config = dict(
    crop_scale_min=0.8,
    depths=[2, 4, 4],
    kernel_size=3,
    init='kaiming_normal',
    beta1=0.9,
    decay_fraction=0.2,
    weight_decay=0.08,
)
Rows from block 5 of a small image classifier, named by matrix and row number. Rows with one number belong to one channel. Each number is 128 + 32 x the weight over its row's rms, rounded and kept within 0 to 255. All counts start at 0. Numbers have three digits each. After the name is the row's rms in percent of the matrix's.
After each channel's rows are labels from the 100 images, of 14848, where the channel reaches its highest value: "lies over" is the class under the peak. Only what is clearly more common there than usual is listed. The data: close-ups of made-up surfaces with and without defects. In brackets: how many of the 100.
# convs1: grouped (16 groups) 3x3 conv (model.blocks.5.convs.1.weight, 224x14x3x3), inputs within the group 0-13, a 3x3 kernel for each
# convs2: expand pointwise conv (model.blocks.5.convs.2.weight, 448x224x1x1, transposed), outputs 0-149

convs1.109 129:107110053130110036113103061147126110137136100141131089112089084154121073153128089144136092161111086141128114093102061124123047103109055078107169078101159098112114138129089150139066144126057155121069157111057161109063089107168100116162113120122101098049128137085131126096134132106130145093130129060136133120118112114134102112138137121120160125112156076112087107128133146143131143
convs2.109 096:152098152123121171141177141093192119121101157150164113158073167140130097126118080135143079154125142092210133122087139143128131099124091188193147104113160130121131165146163090144115170123150183122141067122150074066121169161099134096131117201115191168093147083089076139095106061147124145151124151175139143084131185092164166132165137124096107105116117187163130095087107127109173106113154086162163145140123139171154104164156112174147099142203127181118152
lies over: stain (78)

convs1.118 100:128110118106138194100112140091070068120145138109098111069102073078115117099134133127126130093129188074108145115101109100125189091103149098079084103133186102122156103084093100129188101114161095077078102136175087121158122120127101131183084117152073113128099130165063117133122105098139081064167152120155113107187133072153125154107118146091126165086111133090070070119138139105095111
convs2.118 111:161082199182128096162169119148148170115142108162151054142144107120141176107196128106135082196101118136130094112142078122124110134169176166100139184148145129142156110174116093161109111161120120188133146095192175163118138118153156094124105165131193132128204161135147145059125078136103192075103091135092128130195148105187194117142169171095139139135145106138107102109109137132137074124194117125106136114112134150105096141121125133145102121144051127170177
lies over: scratch (30)

convs1.18 095:054098087090108089098098083148162168121150147145097082185132115181108088178114053168169166140165167122117116132148127131179120101117114079121071114112112124105117193133152149116131146130111195136121173105097174119060111082087096115122094112140172150167138128136149086072164132101118124139109103129202142132171105088173105052170131114135122139117085121149120117185161126172138108
convs2.18 101:155112119082118161132169145132121072118089123083105087166115119164082115112086112107132116112089122124133078147100099130095133157096082163132079032155167083099095166169097076181133087113189121066131145102157106127114140124102100077107076104095119113100132126083114181103137111055087090095108092127125162132117138091065147073081099148121104154075110140152104107075062116112055099101138074118135122124129129128118075088117136110136140114140108113083103
lies over: dent (46)

convs1.207 088:116094108105172170101146148139138119166150145161150168098096101088180167083142146086093100082180164076140147138180182107161137149118145105093110109170171106147148191154121117119107169100091084090103079175164079141141125158127131133159161182177102143174088130165153190189128140111163143154153161174165171140169115090180109097090095103092179165086144142143151165155146123153151134
convs2.207 089:113148144184160142155116128131162147123139158110110122164113127133107182065106077101103046136111100129124078093128107134163159100109152154121152151119164113048165120178090061159140182116154147103138138082121176128087155127126092123123093158091138118106148152119084152106136106124126094114111120136081168136155103113095190111119129128104109087165121124141126126082108124109111037117171094148166080115098098078108124075133121134137156147116156121083166
lies over: hole (99)

convs1.62 100:116111064161190117123132118136131177132063145156151171068085137101099156085138198100134121133203151074109125150142165126060129175158160174131139168112113160122136070072095117161139107137172110111162116066140122133161184163137132095119119101115164145106145143110149103090183171148130122090116079046134127172126072143125127163113111104117141104097095089161119129138061121170147163
convs2.62 102:014128122133139161165041136148066092160136185138097181113097156049154117143179163128080121106084148112095171106085158097128111075163085126155151123153126152137126125144164124129098142144143114115041120151101157107093163060179079149132148075170130100143147109141151104152136129139145121090125118132132100140099121129140084108149104125112141158124144133086142119157169112122160123131119148127188177163040160111101109136120093147119135063044118065156112
lies over: bright spot (44); dent (29)

convs1.110 130:105109048125112028127107062139126091127127079129120077113113099127124079131121096140152102136110078124108090095109058116137051119129067093117180090129184108134137141130088149130071150121057162131078167113057174106066107106167119142175137135130098114074125131088138137119138137109145145099143135074125126077141103074143102098143144112134157094132150066134111133136128167139129181
convs2.110 088:151117198123149184122174141089134134111101129159159104152107149147127112105120124148139067162139152109190139090113117154132162073136096161170119123115133135143146173137124071189135173149143177156141059124154115122135127138109140106125092217096178163125148077121116149116107078146130158183147155161118174069156164043170140137153150098097107128117150189187135121114141105130162099121165082176170138117113147168158108145142096175132076156181116171123151
lies over: stain (71)

convs1.223 115:107097127097123118149148146140174168095108153069086132130166167085087156069084136141158139120132141077099125153174179103116162085106134105119110126114137092074076114077112134113119177154152134147132124121137084094114147133140145133108147150135039070061067148090060091077093102115068113137112127149105122107122108138092062078086125089085165125069074077099088098145138134139140130
convs2.223 091:157143106113099119113171137074119111137109153109148140114125108162162184123144153119094112114104112090168100046144133082103109045103190085100173193070126096098141145118075124099115059090077092141149061092124089090136129113103128138161104115139157164165072127109110075155126149120156136201126118151098176168115099127071082135129058086190099076119109129138111122113150176111126102121156110132148145108113104118165148098125100084104067150162147148126166
lies over: stain (58)

convs1.144 095:135160102161155117107128109171167166159104147116084117185159066160132105065077122129086122138127126138062102204169169157127147100097124104102109130137128121110126139099072152105104184156140173166119149126096075092108197177157164111129107093120125128153124122168098104104133096063153108105183167146177169153160106151120101122132100157097115145165154161145083048176127081190152129
convs2.144 101:133099144086155138074116175186140154116070095136109131101076113128089148154132128149133124079137191169110178097146108105121100117103104076099071121090067137111099053131110157107100133146092123127132173102135132150084042105136115119170103123114066054164090160174169085157157101144151126089165181121127088136138119147126109169103104076094120056148120126101163072165125102160064130096117144062107113091135107074148104132077117098174157132121128134125072
lies over: smear (100)

convs1.68 104:097079036148124083141128097152130150119092129111114162057131180083117175078136186078147139104143159076096114138124150105095130107103141196158177174128145186167185065068101097113131113132167132135169111096141104121179177146134140115105122133150183128116162134090159122095176171159155153100131126083157133175123091140112119170104124100100118093088089079159109127125089125130130186
convs2.68 094:136102155128110138155132137100141078169130167091122168116131189146127123140172198129063121122120125102156161172074196121162120064128071144163156161143151119127103157147171124157127147123159108112102097138130102064129153114132082120132176083157127127089115121117131129113123106160157082099166142154146091149112083078111076133146062141118092142122130130145131068097161082080158129094115135131179149147041174163066134075112103117079113076156086108137136
lies over: dent (40)

convs1.30 108:078109137123092147051081125130129130155161151117116135151149125160161119180157105081098070101155130117147152026069115068121168109166184118122084144189110114137109060124193117140173088117122106118135101109147134183166080127180081113128133127141099105118123119167125167161096092112102105163133182167173161181159170114101124128142137128156114129150131113048097093086124138089132145
convs2.30 094:065164117150117117098049158100113138107131159102103167087062107088050141116135121073091087111111071116078113101067100127227097097124122129125186198082140113106170104156152094130142186070138132078121139144057138097100134158156113119128117126238100106121125087113149152115131102117113100099144131164104148097111110125140148068104130136147084185193154151122179141096096067120106105082103165167112118064065139123129087124167149142083105089138120134132142
lies over: hole (45)

convs1.165 093:156089050178141048171153018149092074167134075165152047127107124150109120130111118132118134129092161106146163145115143150121146124134139097105082123141108102135107115092098162141126159149125148130147150125153131134142105143183117096178100104164060153180067103180066110162152148125130129108171119136072142173103102187086104165091141176089129171130138153148131160142106147109136139
convs2.165 096:100098114108176152137108153158109131161110162145132108146084161118106151135114133148114097090063140128112161091063117061116069132123127140157151161141131136120152126151159128146153112119138161072100170068095142151115150143168164000125042118108142052128178101158056152071143127135049164090128176143101135105170130141133100166136101119131171129128186108104129090159167149158160113145160140185167132126082153127118143174093085105096149082106109090145132
lies over: smear (100)

convs1.190 102:136104099175143102167152090148105098166119123101067102123114116123118144107105133172163135126123119105082081175128112149119112126089121166123101145123105090085100113110123112128112138123128133173154091106151070059089177170156118110153078068108059102076089112106098115114067130080084119112089107105116158161084087156074081119111158162081093160044065136122167150112111145116073067
convs2.190 117:109067145103168147123105148185134157154108119157133142119101130090107138153170153114114139118090184216123193124097088076119091093135106104121076122147079154124154078137131143116098082183129138111085172107108141180064069109172115116147115114096124096179129095191126119102172070143114162114190161140121088126182098115122073151132111071161105127189137124101188103195162137183133137129092177097138122136116133105105141082066080098148185112129129134122087
lies over: smear (97)

convs1.125 101:125120105101149172102160133079087086112158131095089105080145110079128139121131120116125122090142174083148141107104094099131166102159141099087054111140160115169146087088064091135165104165148079092065072130160085168147110127107108137161103159142049128088090147140062126110143102116133043085166133110151108082204124101153141149086120107109131147097125109079086086111140133095088108
convs2.125 096:154089189175123093155142097128139151138152110183146045140160127111153164106190124137115048188111083116131105125148116121132099114167177144088156188152138150167149123153120078136122140174123119179132107103196169129145146111176168101107124133139200156141175116139097108078124036145096188101098057076116126138184122076177156087149153130115149153152170125134091114125138145150173067127180106115100145148123159126127094148142094103098119112111055136182170
lies over: scratch (32)

convs1.112 095:110130159099133170108089100097083063112159085107115104106102080117107126113112126113129180098139193101101124100114165098134172104086122087102129102128142089072120099104134101135144088068121096093138102134165103082145113128183101134188105101126093123158084118168079096130134102080155121065175146100189140093148133094111130156085136190071118178079067119096083064112157082109116103
convs2.112 102:141101164165124165144162120153141142111105125132170067179119118121146137115177120155129099182069132088128081118149054139114108125147165179150174166158176104118154086183105082193102095111130140165143161103140142158130129148122157082138086191158175114103176169124147159054153095127061183094095117157107152100165177105201189129133155211087118129121159119171121125106085156114128080105196125106138149103094146159123109155098133168112098123122078106152169
lies over: scratch (25)

convs1.160 093:154086073188139041184188062147079084177135060173179089084152156118113127130103107118147114140094115102133143086155142132123140141123136074089084107114092106122121088103110172140109187140133082162150125119154139111138092148179089098174089102155071144183085110152087090145119120106090095116151113145079133161083103165079102149077134151085137148102123143118145150123093128093117128
convs2.160 096:140100142097163164112149148181095142152093129150133122168113141148102131142143146126133107097054153160166147126113123096152082129125121150145174137164162128095103132166141120135114097106113199072105162069125118132129125114134192005126060086132151099134144086163052129070135118130042168100106179138124124083164144128160139135145115107122171122145149096119149090154154144166155109134178148168142113108093127138117141182116099124122132051112113105163136
lies over: smear (100)

convs1.140 094:132151124145143120109154100198197193150090137121099117175144076136109123111119109193117137134119115122067099222164188154109132128121128113118118127136132097091117099099102137126124197144112187156136150129117100123125219182185157090127133121123140144162136116177117095138103110091141132124197153120193175176144099139131123115185176192123113155156144152112066081137131099169129101
convs2.140 112:141107154088151108059137166172119139073059075109116134119123091136095140143137132115149140106131181179112160091164107109134104125082109064064080101093075107112097047110087159141115114139087126131146163096136097138098034121119102114152095106118072049145074161162153095137139102120138115105166166087120123139125092116106118158116091059117103056127098154087155075156088088156071141093092144083072074077128087077149109122055118061144126160123105138113078
lies over: smear (97)

convs1.143 097:123092087142103144201178163147107057136119128174195175127122090129141163151161149125126142101146151101116153089093056117126135136183163127103116158115149150149134135160165115137169085114117106097065116127130144157135090103045127130138125180165180086087162127141207208157157175169124134163101119123130092052145131149175198175151137118105150143087123137124137140117115140095110118
convs2.143 095:118097164157112110136183101143034142131156144166118133155159062119176150127059149126123127190128118145153076066138134145139204112121144139119174146098154090192115053109110076131144135144112122164131127157098075146152142154095102171138132166132149197173113093155136111147098084131115146131104072081065166119090090055132119110144097116135130030154079136112138133133139163146107118119158168057116125119086165094144119094102058121045130146144109136159162
lies over: scratch (45)

convs1.22 095:172154155125104086126093089091091095110111144162139145087092090098083136153166200063059067120139131136118136083085072110144100096104096129136120140113104114111170069085080132101107154125136082080084105087132157159196153127090091080106129101068096096079110100132169157156109135093128140144112119096076084078099088135157161191116143094133166142098108096108132168124131108094113124
convs2.22 105:100131093135143116160094160145085148153084160133098089107066090075098115121162100165140102106078134111111157105121086130155058128151106133129121097154137147117150114184123076061076110145176078097141150109089178165033132120159107116140068087129121063132144090137082128101135126084077112063110160133118068134105093118114135062101130091109134096136122144088132120169157107145095100086124133084121143125095108124102106125138120167118106037103076056099105
lies over: dent (85)

convs1.210 110:105093142123157166106157124156124112146103080154123090150113092147102083159109081152117088154115079171119092162132119170092101174126116134132110123174133092114125111089157115136164099155152143116073151118095190138116145131200119125160110125119054084035083189044073101050078083145131157158117160131134128116122167123089105111091128096139155103131113084091066136150129155141161162
convs2.210 117:184135115078092114082171145100137134067079106113141127137118114158113130086111124093113099105177089126188111113177109111140123105099076137138142076110120060092115118129129107159143129063113198141155071116157089117114163157049187108188095097142155087105100108111104145133060090096134155137154135133141136052107148123152161166093183108118163121087130163133094129097066138110106125135125090139101116098155076119133162181162159162099092120202093193137139
lies over: stain (46)

convs1.20 114:082091090126117101115074085176179148114121098066071070149136146130094138105102120161178159121137146022042081107146127092170125076089097107095133131135130117123136178146155136101128049070095158139151124087139111102121122118141147132166148139171171183148104099098070091091138164121133136130087125117155143155121082130106094104125162128143129134105104124119113097170174107122084062
convs2.20 104:126093049099105152155132093125122084178126141145074111166097127129076123120071093127109080045090111123115124088081107114126144111101074157114125056167159099106083136135110102177093083114210092096116132093123142134126130121105095100082099086093116098120103082089062181134134122133088111094098122089123128157108074087068126096097102121145116111096097129088102124139181107133115085120135084110152142168136087142129081082127093143133115111117081108071091
lies over: dent (81)